python train.py --image_size=64 --activation="gelu" --head_dim=48 --fused_qkv=false --momentum=0.95 --weight_decay=0.09
Rows from block 5 of a small image embedding model, named by matrix and row number. Rows with one number within an expert belong to one neuron, the router's apart. Each number is 200 + 40 x the weight over its row's rms, rounded and kept within 0 to 999. All counts start at 0.
After each expert's rows are labels from the 100 images, of 14976, where the router gives the expert most weight on average: "strongest on" is what is common among them. Only what is clearly more common there than usual is listed. The data: renderings of 100 made-up gadgets, each built of a few solids, in any pose. In brackets: how many of the 100.
# router: slot weights (model.blocks.5.mlp.router.weight, 64x192, trained with AdamW), inputs 96-191
# up: expert up (model.blocks.5.mlp.up, 32x48x192), inputs 96-191
# down: expert down (model.blocks.5.mlp.down, 32x192x48, transposed), outputs 96-191

# expert 2
router.4,194,182,149,214,218,135,209,264,197,214,151,235,205,259,145,198,194,191,140,232,150,226,173,207,198,270,225,201,173,197,138,164,180,167,166,245,226,206,119,251,218,220,220,175,166,198,198,144,235,179,180,170,162,151,251,140,189,161,177,185,178,166,252,264,183,256,163,214,201,148,190,160,92,115,165,210,189,189,223,167,207,199,174,153,228,191,262,233,277,287,222,187,178,192,254,230
router.5,155,222,132,168,184,189,175,277,132,211,203,199,193,224,117,248,143,214,148,227,169,209,186,186,259,187,190,195,163,242,86,191,196,196,189,236,199,209,210,221,180,233,243,232,198,227,142,192,239,219,256,232,145,105,263,146,206,129,210,213,244,226,244,258,153,239,159,160,228,180,254,106,214,173,124,228,212,166,209,224,204,139,242,152,195,175,198,245,290,213,219,209,203,198,203,225
up.0,220,173,207,210,201,224,162,216,226,268,177,210,187,177,247,133,242,202,180,187,231,135,217,174,178,212,251,248,172,247,213,211,195,208,249,182,210,219,108,235,206,212,186,210,224,184,234,167,159,166,237,202,267,233,185,101,173,200,239,246,229,193,139,200,218,141,165,208,180,242,239,197,206,242,188,210,219,173,187,138,234,311,216,201,192,186,238,184,258,271,178,213,170,211,277,219
down.0,246,134,202,225,250,197,215,199,261,216,132,167,140,192,205,189,284,158,258,238,282,169,224,252,192,220,191,151,217,269,240,230,166,148,269,171,194,239,144,190,189,240,221,150,165,182,165,161,218,208,223,215,145,196,168,119,180,184,189,254,145,178,188,192,211,220,171,201,184,205,198,147,189,322,149,186,230,187,225,254,235,262,175,129,227,222,165,216,167,151,188,212,207,171,220,203
strongest on: matte (87)

# expert 18
router.36,196,167,180,214,223,164,209,254,204,195,176,215,171,190,135,129,119,294,175,205,236,225,154,153,227,220,216,169,216,283,95,224,211,177,198,251,169,204,155,274,202,236,218,240,220,239,218,182,198,171,251,199,181,131,210,118,177,165,217,226,257,150,228,252,132,251,150,182,182,202,213,122,188,172,121,177,190,205,190,250,205,154,217,156,229,167,219,237,221,169,172,252,260,119,177,237
router.37,182,194,205,191,197,206,204,264,180,208,189,276,226,174,190,168,76,252,172,223,179,208,127,140,200,159,188,187,240,259,119,220,213,186,220,263,242,205,162,270,183,258,207,231,233,223,197,175,189,146,173,212,190,133,193,159,191,157,201,204,239,180,214,257,129,233,193,169,264,194,190,127,206,206,111,191,206,187,173,258,180,212,244,141,190,179,234,246,206,202,177,232,261,137,229,258
up.0,198,131,244,261,226,157,229,239,200,243,168,227,211,237,199,162,268,248,217,204,222,141,189,237,248,226,173,217,153,227,232,207,176,317,165,171,142,175,201,210,197,183,197,158,176,266,258,158,210,253,166,193,209,300,213,163,201,249,229,327,221,171,195,137,235,215,178,210,164,212,185,224,172,207,194,164,263,200,233,190,169,272,211,194,231,167,242,168,247,264,186,212,173,206,117,155
down.0,201,153,150,232,194,231,130,189,176,166,174,193,212,158,147,158,226,293,220,142,243,192,169,244,209,207,170,200,198,202,204,201,199,145,231,218,209,174,197,189,145,241,267,149,193,150,135,233,158,184,239,174,144,112,207,133,240,169,199,192,159,229,233,212,203,238,216,174,186,175,247,226,214,160,204,211,148,253,200,193,194,220,180,115,233,162,108,190,224,142,270,211,104,193,218,232
strongest on: metallic (85)

# expert 17
router.34,236,170,171,142,216,215,184,228,175,124,212,236,270,214,97,186,192,171,252,239,219,161,229,202,222,128,223,234,155,297,149,212,199,197,110,164,145,162,240,234,228,224,218,233,251,198,208,200,187,168,244,185,236,198,222,155,173,153,221,252,262,186,277,222,219,162,178,179,155,181,181,276,215,219,182,188,284,136,286,207,189,253,177,219,205,240,183,232,241,249,211,236,247,175,162,174
router.35,235,229,149,115,226,157,132,240,150,165,166,224,238,230,142,191,170,193,231,270,206,182,223,160,177,131,209,246,174,306,164,180,225,224,120,226,135,157,231,232,156,244,260,225,247,177,208,209,194,131,256,217,220,149,261,202,230,155,256,210,214,201,236,202,206,205,187,166,224,171,190,197,197,218,188,197,278,126,246,208,212,241,227,206,236,185,252,233,245,239,189,206,254,169,166,191
up.0,176,131,179,320,235,190,207,157,224,163,269,207,200,195,210,207,147,240,206,199,159,222,219,226,141,261,216,164,144,227,201,140,208,225,151,171,108,229,169,144,187,217,206,259,246,132,194,201,195,150,144,165,201,244,172,154,223,228,232,207,230,225,241,156,257,208,166,193,266,151,202,234,231,117,236,207,179,216,165,269,160,209,279,176,220,172,194,237,229,231,153,222,225,161,244,275
down.0,239,200,200,213,256,150,264,181,187,152,114,208,253,129,188,176,209,170,144,229,174,208,245,151,242,153,159,198,219,240,228,212,205,177,175,99,155,205,147,205,197,176,242,150,179,193,178,155,219,250,196,131,219,197,235,225,248,141,196,231,230,302,232,244,225,123,147,224,215,216,257,200,190,236,227,291,195,266,207,232,218,178,198,181,216,221,180,223,162,257,210,230,230,185,158,206
strongest on: metallic (67)

# expert 5
router.10,166,213,196,280,154,215,216,117,240,226,199,180,171,162,251,185,245,175,196,153,238,175,154,203,174,157,212,231,252,199,170,209,208,139,277,157,262,274,222,178,185,217,182,255,136,235,205,152,155,158,156,199,183,261,171,122,235,199,208,197,166,259,129,204,221,211,215,205,232,215,248,227,274,252,184,203,158,198,212,233,173,308,209,216,171,211,232,170,177,217,176,271,191,155,201,250
router.11,183,161,186,249,165,224,229,108,223,202,213,179,170,195,285,173,246,152,184,185,209,159,169,246,199,232,227,218,245,151,216,246,203,149,229,142,297,253,235,181,234,206,158,224,141,230,247,205,170,161,226,177,202,250,122,89,154,247,247,174,179,235,192,168,234,191,241,179,202,145,198,192,240,213,233,196,167,251,200,164,168,296,223,239,215,133,261,157,223,217,166,275,234,172,228,220
up.0,183,251,215,155,185,207,198,210,176,186,207,200,259,199,169,243,159,201,219,183,230,164,185,154,223,212,208,186,204,188,197,206,179,195,256,229,175,92,222,245,195,276,268,145,248,188,138,173,164,207,249,220,204,163,247,192,153,194,109,182,204,182,222,185,229,128,224,205,251,217,255,197,125,208,205,187,297,175,195,221,206,214,216,162,203,283,235,205,233,246,186,151,156,153,208,183
down.0,222,202,175,201,184,159,194,223,139,223,221,208,160,151,132,229,189,193,139,162,202,182,167,139,174,197,224,187,121,174,194,189,212,132,236,227,222,182,217,204,190,169,195,150,178,204,186,184,217,173,183,235,159,174,225,179,245,171,169,198,278,214,284,169,186,234,251,157,218,177,256,228,266,134,196,198,184,197,134,136,206,198,268,239,174,247,215,151,156,203,214,217,141,189,134,193
strongest on: matte (61)

# expert 14
router.28,194,191,96,142,210,199,207,198,149,167,239,209,170,241,81,214,181,218,129,237,165,257,196,169,235,187,226,182,210,217,83,193,177,143,121,257,234,184,201,214,195,275,227,210,181,179,185,124,265,175,142,247,166,129,291,170,176,168,175,182,167,169,215,240,140,214,215,140,227,147,187,164,209,157,206,230,217,124,157,210,161,175,195,246,290,188,274,239,208,248,220,188,196,126,202,271
router.29,186,244,129,153,176,243,219,212,196,217,209,273,157,219,118,235,171,254,150,187,158,222,194,239,222,201,194,132,215,215,104,173,156,162,183,267,237,214,244,178,226,251,205,203,177,230,167,159,208,200,186,222,163,148,278,139,187,142,159,211,226,201,220,258,138,274,232,151,236,147,152,128,223,167,219,227,176,121,198,148,169,140,217,177,252,218,262,239,222,252,238,161,217,171,129,252
up.0,206,184,257,173,171,174,203,190,168,215,188,210,207,226,184,162,183,219,245,289,214,274,158,146,196,199,187,184,241,210,163,145,214,169,192,284,195,194,143,245,184,302,229,152,243,182,221,185,183,236,200,186,209,114,138,212,222,172,251,120,249,196,146,199,210,199,200,271,248,215,242,210,155,230,171,161,231,183,190,339,199,235,235,214,213,266,176,117,162,231,206,198,169,201,180,173
down.0,188,106,153,266,214,181,150,216,241,257,191,217,267,245,237,211,254,111,249,178,313,234,266,235,181,181,180,191,211,213,147,260,222,245,147,184,215,184,167,208,205,202,263,179,226,218,226,235,211,168,125,171,236,187,196,224,231,221,234,270,202,229,177,190,185,193,213,169,214,184,166,167,247,200,199,204,179,190,145,153,204,140,167,195,231,162,186,151,170,172,231,218,197,226,156,181
strongest on: matte (99)

# expert 21
router.42,181,136,155,257,130,123,229,222,193,232,169,222,196,260,169,139,196,208,122,188,167,252,199,162,183,235,250,172,181,226,225,189,196,179,145,218,232,226,117,274,149,138,223,201,177,181,211,227,202,176,192,207,192,126,238,219,164,166,179,227,250,211,182,209,197,223,202,231,211,135,180,142,155,172,158,213,147,147,196,201,197,251,188,194,282,190,239,222,289,202,227,167,186,181,287,243
router.43,184,143,206,202,128,103,184,171,238,225,138,221,140,234,133,199,205,243,129,193,121,224,202,205,189,230,224,200,175,227,154,164,267,193,198,240,192,224,157,233,197,222,245,176,190,198,198,253,213,193,187,245,151,112,196,164,171,157,191,189,205,244,191,221,151,234,138,229,194,199,155,132,127,170,138,183,149,93,165,128,203,238,191,169,291,177,173,265,276,164,214,187,164,145,170,209
up.0,194,214,216,214,184,130,226,206,148,161,147,239,269,184,281,235,208,175,178,162,199,227,226,210,185,192,205,159,194,200,160,256,218,260,205,193,148,294,199,205,168,224,323,160,106,185,193,220,206,192,237,155,187,262,186,211,183,184,154,223,201,225,160,198,221,265,226,208,180,159,296,215,177,170,229,258,170,195,98,185,205,199,160,217,231,169,243,230,228,223,259,168,217,326,243,175
down.0,123,212,236,201,120,139,155,190,199,213,174,186,244,146,242,152,260,297,216,171,224,228,204,264,186,151,168,171,226,207,169,193,233,226,184,148,165,207,79,162,250,230,240,188,256,196,216,186,124,168,231,203,220,174,194,264,210,167,228,247,188,177,219,202,172,242,184,199,207,271,130,226,178,240,207,181,146,223,222,125,169,214,224,190,242,202,212,184,209,174,226,144,276,244,181,107
strongest on: matte (79)

# expert 3
router.6,155,229,126,237,193,150,219,169,156,208,231,227,235,289,113,238,178,239,114,182,160,224,177,214,239,251,167,159,224,217,160,183,177,153,240,296,212,227,267,186,177,263,235,167,215,189,152,145,236,217,225,244,156,139,250,167,222,182,202,197,230,202,222,208,197,195,189,170,209,157,192,173,219,184,197,216,189,165,168,229,214,161,242,176,227,201,242,241,221,193,199,181,181,209,218,228
router.7,155,190,137,179,186,176,217,220,171,231,193,260,205,221,148,191,165,268,179,139,136,191,224,190,195,221,192,130,211,273,82,157,198,156,197,265,184,220,239,249,189,210,232,242,223,221,162,178,249,223,262,225,161,152,254,163,247,151,223,230,207,163,238,253,183,271,195,194,253,150,154,122,233,145,131,207,192,180,123,212,209,143,289,166,183,194,294,242,210,212,200,227,237,215,183,237
up.0,239,235,134,162,198,216,189,243,311,184,184,192,203,117,112,197,121,175,214,262,177,173,204,144,211,193,191,194,266,274,191,243,200,203,221,247,159,163,178,210,134,199,279,192,196,211,205,166,233,202,212,171,134,186,260,296,215,188,220,174,208,191,238,220,136,235,235,144,172,205,132,219,191,145,171,231,188,248,217,197,229,148,177,181,180,296,167,196,179,191,157,167,137,188,197,147
down.0,190,134,183,212,276,199,186,247,263,171,229,170,207,249,173,186,232,192,215,204,225,158,225,218,173,149,184,202,226,263,218,140,257,197,164,212,185,181,234,157,220,176,161,197,300,224,226,139,239,205,188,149,168,176,252,179,232,102,224,198,171,213,212,162,126,146,223,243,198,214,174,167,139,94,234,217,239,181,229,75,163,216,154,201,122,201,194,151,198,183,268,136,187,200,232,217
strongest on: matte (100)

# expert 0
router.0,204,267,272,208,144,139,216,211,244,212,183,179,151,155,154,216,158,261,193,237,211,217,158,135,203,171,178,194,206,247,229,165,277,253,256,229,161,299,182,169,160,228,208,172,124,168,143,227,181,173,251,233,143,157,233,193,236,180,203,235,262,174,252,152,251,204,153,211,207,298,255,202,253,209,174,222,206,213,138,239,262,204,243,180,228,216,223,257,160,166,160,275,198,166,168,219
router.1,205,128,225,221,184,155,214,159,237,227,154,193,188,186,180,203,266,209,137,193,195,231,257,220,181,259,177,163,177,205,253,206,203,322,223,182,236,292,135,197,234,221,180,170,137,150,176,258,248,194,119,168,201,186,189,147,217,266,154,246,168,197,199,180,252,170,195,266,235,169,247,251,211,184,165,242,162,174,212,265,163,254,131,212,297,233,252,175,204,180,259,237,152,156,177,173
up.0,191,210,156,252,211,175,257,280,146,224,209,167,216,217,243,237,207,216,194,200,203,155,224,184,252,152,185,217,160,233,218,193,163,212,211,165,156,175,168,194,151,247,171,135,158,240,181,195,201,228,220,146,161,186,250,235,275,221,302,211,174,239,223,177,263,162,168,198,158,193,155,202,113,242,203,158,145,192,107,214,226,121,200,194,149,162,128,248,226,156,256,224,203,196,259,168
down.0,224,140,195,192,174,161,220,207,208,246,207,156,209,278,189,294,189,96,199,148,164,223,179,237,202,188,180,163,190,194,167,119,212,215,190,226,240,245,250,228,240,169,144,164,150,171,190,176,251,285,121,206,228,259,114,158,226,230,223,247,197,144,180,219,176,168,200,235,255,184,152,149,211,197,271,264,211,224,163,244,170,175,201,233,196,234,208,170,236,281,251,235,217,223,186,211
strongest on: metallic (96)

# expert 15
router.30,182,229,193,168,292,194,166,170,250,219,97,157,197,173,180,142,246,268,222,159,171,234,207,218,147,239,224,195,267,201,250,184,221,291,229,228,123,169,185,221,174,191,220,132,224,190,217,214,215,216,176,244,167,208,254,225,150,231,226,186,232,147,213,147,209,207,132,235,238,208,246,134,245,229,166,164,145,192,151,249,183,176,178,160,242,193,210,267,209,178,162,204,167,253,219,206
router.31,191,285,200,256,171,227,237,168,207,145,171,240,244,133,228,205,199,194,286,125,199,194,191,247,170,212,205,243,194,144,220,175,233,138,220,177,195,128,255,180,145,181,258,254,242,182,198,247,173,181,264,265,240,200,191,185,181,156,171,191,143,171,208,267,206,217,200,203,110,226,175,175,164,188,278,168,206,194,177,140,189,226,185,220,140,215,106,187,189,214,236,229,210,174,146,180
up.0,215,182,130,227,199,256,159,216,200,168,194,167,212,196,201,232,168,256,235,212,175,185,198,144,199,208,246,191,287,259,197,234,190,201,196,191,220,242,224,198,191,204,142,177,174,217,199,238,235,108,207,223,151,200,232,216,201,244,369,212,153,209,191,203,254,160,204,82,207,241,189,222,196,214,227,183,231,177,225,143,231,288,252,150,230,114,246,226,233,157,240,242,184,204,131,210
down.0,167,229,286,260,184,224,175,263,187,178,256,159,151,161,151,132,194,200,224,241,331,222,273,177,174,187,193,188,178,247,228,194,201,164,274,152,213,171,173,222,286,191,149,242,230,212,219,163,185,206,244,195,126,196,188,198,207,236,225,198,212,233,172,211,155,208,199,212,186,165,205,141,182,270,134,237,169,231,217,213,198,241,214,164,169,137,155,180,194,232,251,164,207,211,236,210
strongest on: glossy (99)

# expert 29
router.58,193,225,256,197,231,166,206,277,176,176,254,187,195,193,107,221,149,326,197,163,217,240,167,149,212,184,213,192,246,266,130,190,230,290,196,234,149,260,181,210,201,155,226,217,200,229,212,212,221,154,271,234,224,159,202,148,212,180,216,241,257,172,205,163,188,251,100,189,178,213,252,106,250,210,159,178,199,215,179,229,247,204,212,129,181,263,204,263,214,161,176,210,224,182,178,203
router.59,180,220,238,163,251,202,181,296,153,166,173,167,193,199,100,216,126,320,219,202,226,264,186,158,220,169,204,209,223,285,167,194,276,278,182,193,200,245,149,180,214,179,213,224,193,151,155,199,201,171,261,272,216,139,233,154,230,211,201,229,229,188,230,216,181,205,107,196,235,214,268,139,293,170,181,195,196,236,160,245,256,193,206,204,227,240,224,241,211,168,218,221,232,164,182,185
up.0,205,209,247,204,191,199,162,213,232,192,217,191,169,166,81,197,175,140,194,160,187,174,189,167,228,270,192,200,167,245,214,206,263,217,130,214,175,209,276,207,151,249,243,170,180,174,245,218,186,242,150,241,225,172,203,94,161,202,230,200,223,176,198,179,236,142,215,244,158,242,209,223,104,245,196,226,204,152,214,245,230,200,247,156,252,191,81,220,231,192,202,279,148,131,176,165
down.0,219,154,116,220,180,192,224,141,158,141,152,263,257,131,254,219,233,218,201,218,127,123,163,158,242,254,209,188,237,200,160,166,200,225,188,152,197,225,189,246,171,189,180,181,171,172,183,204,212,258,156,257,236,294,144,158,232,229,237,173,218,180,164,239,285,179,209,145,200,181,277,219,181,188,211,176,182,234,258,187,183,194,197,224,245,198,207,229,232,285,209,204,221,220,195,226
strongest on: metallic (94); has a sphere (51)

# expert 4
router.8,181,215,224,178,228,158,138,274,172,193,146,203,196,267,160,171,163,266,172,197,130,269,201,134,188,200,206,193,187,243,73,204,292,218,204,281,199,222,120,238,147,233,244,228,212,195,181,185,217,228,217,285,190,126,296,192,268,199,218,205,243,152,217,213,193,245,160,167,194,190,206,163,255,198,226,267,211,154,169,306,188,197,249,239,238,228,217,266,225,194,177,206,229,244,177,202
router.9,184,210,181,194,193,157,163,272,152,180,224,219,188,216,152,163,123,303,140,217,132,244,217,143,231,236,268,167,148,295,163,165,198,205,151,259,108,217,175,181,168,200,199,194,215,183,193,229,221,219,206,222,195,71,215,176,225,164,240,243,251,269,170,240,160,196,173,167,221,242,178,190,217,158,185,200,164,157,243,194,240,174,207,160,239,206,200,263,260,200,206,211,181,224,150,224
up.0,183,223,270,213,164,180,135,223,239,194,267,211,234,151,193,217,181,226,198,193,181,160,212,256,179,183,215,192,179,209,140,193,222,96,101,169,239,212,185,224,183,256,216,210,232,91,126,162,202,160,204,201,221,261,182,134,198,225,165,281,257,252,223,173,217,183,178,238,143,197,256,272,174,231,150,243,142,266,225,226,157,294,220,244,164,278,211,224,213,222,276,173,220,198,109,269
down.0,184,239,188,158,252,212,225,178,241,170,166,217,160,164,299,209,223,236,221,212,215,157,173,206,220,213,239,225,274,224,180,256,255,209,168,132,198,179,173,181,207,204,249,225,189,242,202,217,273,189,86,213,208,165,176,199,186,197,170,270,162,238,209,259,209,172,183,185,222,218,143,267,175,130,185,206,166,179,186,285,180,168,226,192,182,207,191,233,161,179,157,216,205,186,236,133
strongest on: matte (98)

# expert 31
router.62,147,181,209,123,200,175,172,189,156,235,229,198,197,234,185,225,142,226,203,205,117,148,157,214,235,191,168,190,204,216,166,137,225,181,205,215,180,192,270,217,162,245,204,213,169,253,101,158,171,257,220,220,197,137,254,173,296,149,155,183,266,197,179,229,191,155,235,190,170,214,134,211,172,143,271,206,204,286,99,162,188,134,248,172,187,237,157,165,156,186,246,226,133,243,78,242
router.63,180,192,201,158,181,146,160,202,170,169,225,134,161,185,189,224,108,246,166,210,177,201,172,177,245,240,218,157,145,172,255,202,237,183,196,254,202,194,241,227,155,188,262,186,116,208,150,263,219,224,165,242,158,169,263,156,167,198,151,178,272,226,262,214,224,232,222,249,215,184,241,207,247,182,238,217,190,183,149,157,220,163,214,222,187,194,183,180,243,166,141,238,100,192,155,254
up.0,154,232,250,191,220,138,239,297,207,192,227,173,235,171,230,170,218,230,198,184,198,170,227,176,189,209,225,203,279,242,233,153,201,169,206,190,254,276,212,196,257,179,202,194,192,178,216,289,144,282,209,178,157,179,167,191,171,173,257,241,164,190,177,147,142,203,189,192,158,247,231,259,232,173,107,191,216,181,217,215,191,138,174,218,269,183,198,225,182,122,201,215,211,224,235,211
down.0,206,225,225,170,231,265,247,294,156,195,222,214,178,249,229,222,202,165,205,145,184,254,241,181,234,203,221,169,157,217,155,230,231,178,187,216,185,204,221,161,160,234,190,245,233,280,169,167,181,230,218,197,167,182,159,173,229,183,179,226,167,195,290,238,222,188,190,211,157,228,165,152,167,241,172,165,168,181,243,227,201,73,178,202,157,182,207,238,173,192,225,169,213,182,223,245
strongest on: matte (100)

# expert 9
router.18,214,196,197,201,207,126,197,308,196,202,166,232,179,203,180,201,135,272,213,222,215,257,167,176,210,208,252,174,158,300,107,147,265,208,144,226,180,204,199,225,188,244,219,193,219,182,160,164,234,241,219,233,231,108,245,173,232,144,218,252,270,153,202,228,138,214,142,170,202,205,211,143,202,176,149,171,191,163,166,204,231,192,213,142,197,255,232,254,232,172,198,214,268,215,161,247
router.19,178,200,185,208,187,163,221,256,167,205,184,222,180,214,142,184,145,301,204,236,190,261,170,169,186,186,241,158,155,236,114,151,249,222,145,275,164,208,122,211,159,219,229,166,234,149,153,188,232,237,243,227,201,119,208,184,241,136,213,219,245,152,227,183,130,192,152,179,160,210,164,128,238,163,171,188,203,160,147,230,209,143,226,161,227,233,237,229,232,213,216,212,234,195,145,235
up.0,228,126,198,220,209,145,228,204,150,201,226,176,210,246,265,160,137,188,222,197,137,207,145,191,179,189,209,212,129,310,178,255,265,244,209,225,146,174,203,202,158,241,245,130,195,170,159,162,185,197,201,190,258,205,188,252,206,192,214,221,230,167,221,223,183,159,240,264,248,208,203,200,210,192,171,184,282,219,223,230,230,199,214,154,211,180,146,257,166,181,185,204,191,231,169,227
down.0,262,186,190,130,219,172,191,223,178,178,183,262,229,179,212,194,194,217,201,184,154,234,234,169,220,171,178,155,196,205,213,228,242,173,234,223,173,202,233,202,181,145,199,176,171,225,226,170,199,245,253,143,255,238,171,182,132,180,219,215,186,176,276,224,219,95,203,197,267,188,164,176,233,255,99,267,217,178,195,166,207,190,156,199,141,278,248,267,157,186,208,212,174,221,163,236
strongest on: matte (98)

# expert 27
router.54,209,176,192,215,211,141,167,208,220,160,201,240,213,253,116,187,112,255,193,224,195,235,201,122,202,223,201,196,154,264,138,149,235,215,189,212,172,149,197,249,163,245,269,232,184,201,207,224,291,214,247,193,200,80,235,146,200,179,235,281,238,164,229,221,190,257,164,211,145,174,168,129,227,179,130,183,219,151,175,204,241,197,215,169,177,228,171,268,260,142,198,233,270,192,202,180
router.55,169,183,176,204,170,144,205,277,199,212,104,207,201,211,127,190,138,236,157,221,166,234,190,113,184,222,240,139,162,300,162,174,277,199,171,218,179,213,197,266,179,204,224,226,212,166,207,227,254,160,208,208,170,121,225,187,230,169,233,268,256,181,197,216,183,226,161,161,240,183,166,174,218,181,160,205,189,106,163,191,215,218,204,151,239,235,216,229,224,97,198,268,194,197,184,213
up.0,240,230,235,197,201,174,207,171,269,201,212,198,204,162,173,158,224,193,221,234,190,168,227,184,269,197,204,204,184,209,181,182,205,200,166,212,240,201,189,171,202,200,181,180,227,176,256,245,163,101,218,216,240,177,198,80,245,181,239,267,236,209,212,182,199,170,230,178,229,225,260,213,204,182,195,198,232,221,248,227,200,355,236,235,227,154,244,198,177,204,183,126,202,216,176,196
down.0,141,154,302,201,180,178,189,202,193,264,225,111,165,233,191,219,218,234,208,251,231,197,205,161,219,231,197,176,249,262,222,188,201,222,245,127,229,196,131,236,223,197,217,201,134,189,128,199,258,182,224,163,184,237,164,146,180,217,220,190,183,206,213,85,153,198,190,217,191,220,218,229,205,226,169,216,204,213,206,242,154,226,174,170,192,262,221,175,230,165,230,199,135,165,230,265
strongest on: matte (61)

# expert 10
router.20,175,156,176,221,211,119,170,215,202,199,100,226,220,157,121,149,164,257,216,233,217,247,117,212,205,221,265,203,170,243,137,177,255,242,194,214,195,167,213,283,129,263,246,183,183,219,224,229,259,157,174,255,237,136,269,197,188,167,154,210,242,151,154,256,191,218,120,255,215,212,138,159,185,152,209,212,201,131,169,186,188,157,229,171,225,213,244,195,227,163,223,200,213,172,156,202
router.21,215,224,182,182,215,161,228,242,174,211,181,253,200,227,179,172,146,284,193,233,197,225,188,171,219,232,193,162,211,345,108,167,233,212,151,240,164,165,164,260,138,181,254,232,197,218,175,160,216,239,208,236,158,81,236,146,233,140,243,235,238,169,201,241,163,222,136,172,219,185,183,179,246,175,143,160,200,181,189,233,237,187,204,170,198,233,193,226,214,194,214,257,248,188,188,225
up.0,206,238,170,131,160,178,184,188,193,126,209,127,156,243,188,193,207,302,200,188,175,276,224,197,225,170,235,164,194,242,184,246,181,139,249,154,127,98,278,231,141,206,235,190,226,163,175,169,186,212,211,198,182,226,259,162,206,136,190,231,214,230,218,192,176,230,220,187,133,161,244,169,183,166,205,265,220,248,183,171,193,253,129,184,196,141,102,239,258,211,234,281,168,233,208,161
down.0,203,194,199,257,192,147,149,184,151,249,245,251,162,178,247,190,215,158,202,291,193,241,170,243,211,209,243,173,142,232,197,204,225,195,197,254,207,194,187,230,209,190,154,170,228,185,198,152,170,194,245,239,185,214,167,136,147,233,197,181,199,133,258,145,210,162,240,184,203,190,142,259,203,150,140,218,175,110,203,242,230,156,237,189,190,168,182,169,150,279,235,148,274,180,215,249
strongest on: matte (75)

# expert 13
router.26,184,177,192,231,211,210,176,228,181,226,76,186,183,281,138,186,192,206,192,184,209,189,111,219,191,247,192,189,196,209,280,182,202,257,207,247,151,213,194,244,178,200,198,195,195,160,173,132,160,243,261,187,140,93,150,170,179,130,191,161,203,208,318,236,203,252,139,237,216,144,186,228,240,153,163,197,233,179,115,175,193,177,251,173,143,208,179,193,234,188,185,255,222,228,262,166
router.27,176,132,157,223,176,159,203,219,213,221,191,164,243,251,155,180,123,260,134,228,159,179,123,201,156,222,216,161,215,232,220,179,211,164,187,254,173,217,219,268,208,237,99,169,193,236,197,145,191,257,251,163,141,116,201,171,187,135,220,212,224,186,224,294,157,262,151,188,222,190,148,154,238,190,174,247,200,206,122,171,180,179,220,181,131,172,183,253,197,155,155,211,239,163,240,162
up.0,182,244,185,205,182,150,209,161,214,244,235,238,224,205,283,184,178,218,223,236,179,193,218,165,169,201,201,233,200,230,189,188,215,147,221,196,222,50,161,211,215,208,282,170,231,177,159,201,279,218,203,205,158,173,224,160,237,281,152,232,227,185,215,172,256,223,191,207,178,220,265,275,208,160,191,217,239,176,187,157,189,171,256,253,209,235,148,235,169,153,187,188,158,98,216,139
down.0,190,175,179,234,173,229,202,295,161,130,145,204,196,177,192,206,238,194,162,175,240,178,179,299,207,195,156,254,127,127,166,183,146,114,196,128,188,188,214,178,205,195,181,177,212,288,240,187,278,250,183,194,225,182,257,185,149,102,159,223,176,193,123,207,209,249,231,182,155,205,197,184,231,251,213,194,220,213,187,165,245,224,165,146,236,143,136,209,265,298,200,170,249,242,194,212
strongest on: matte (95)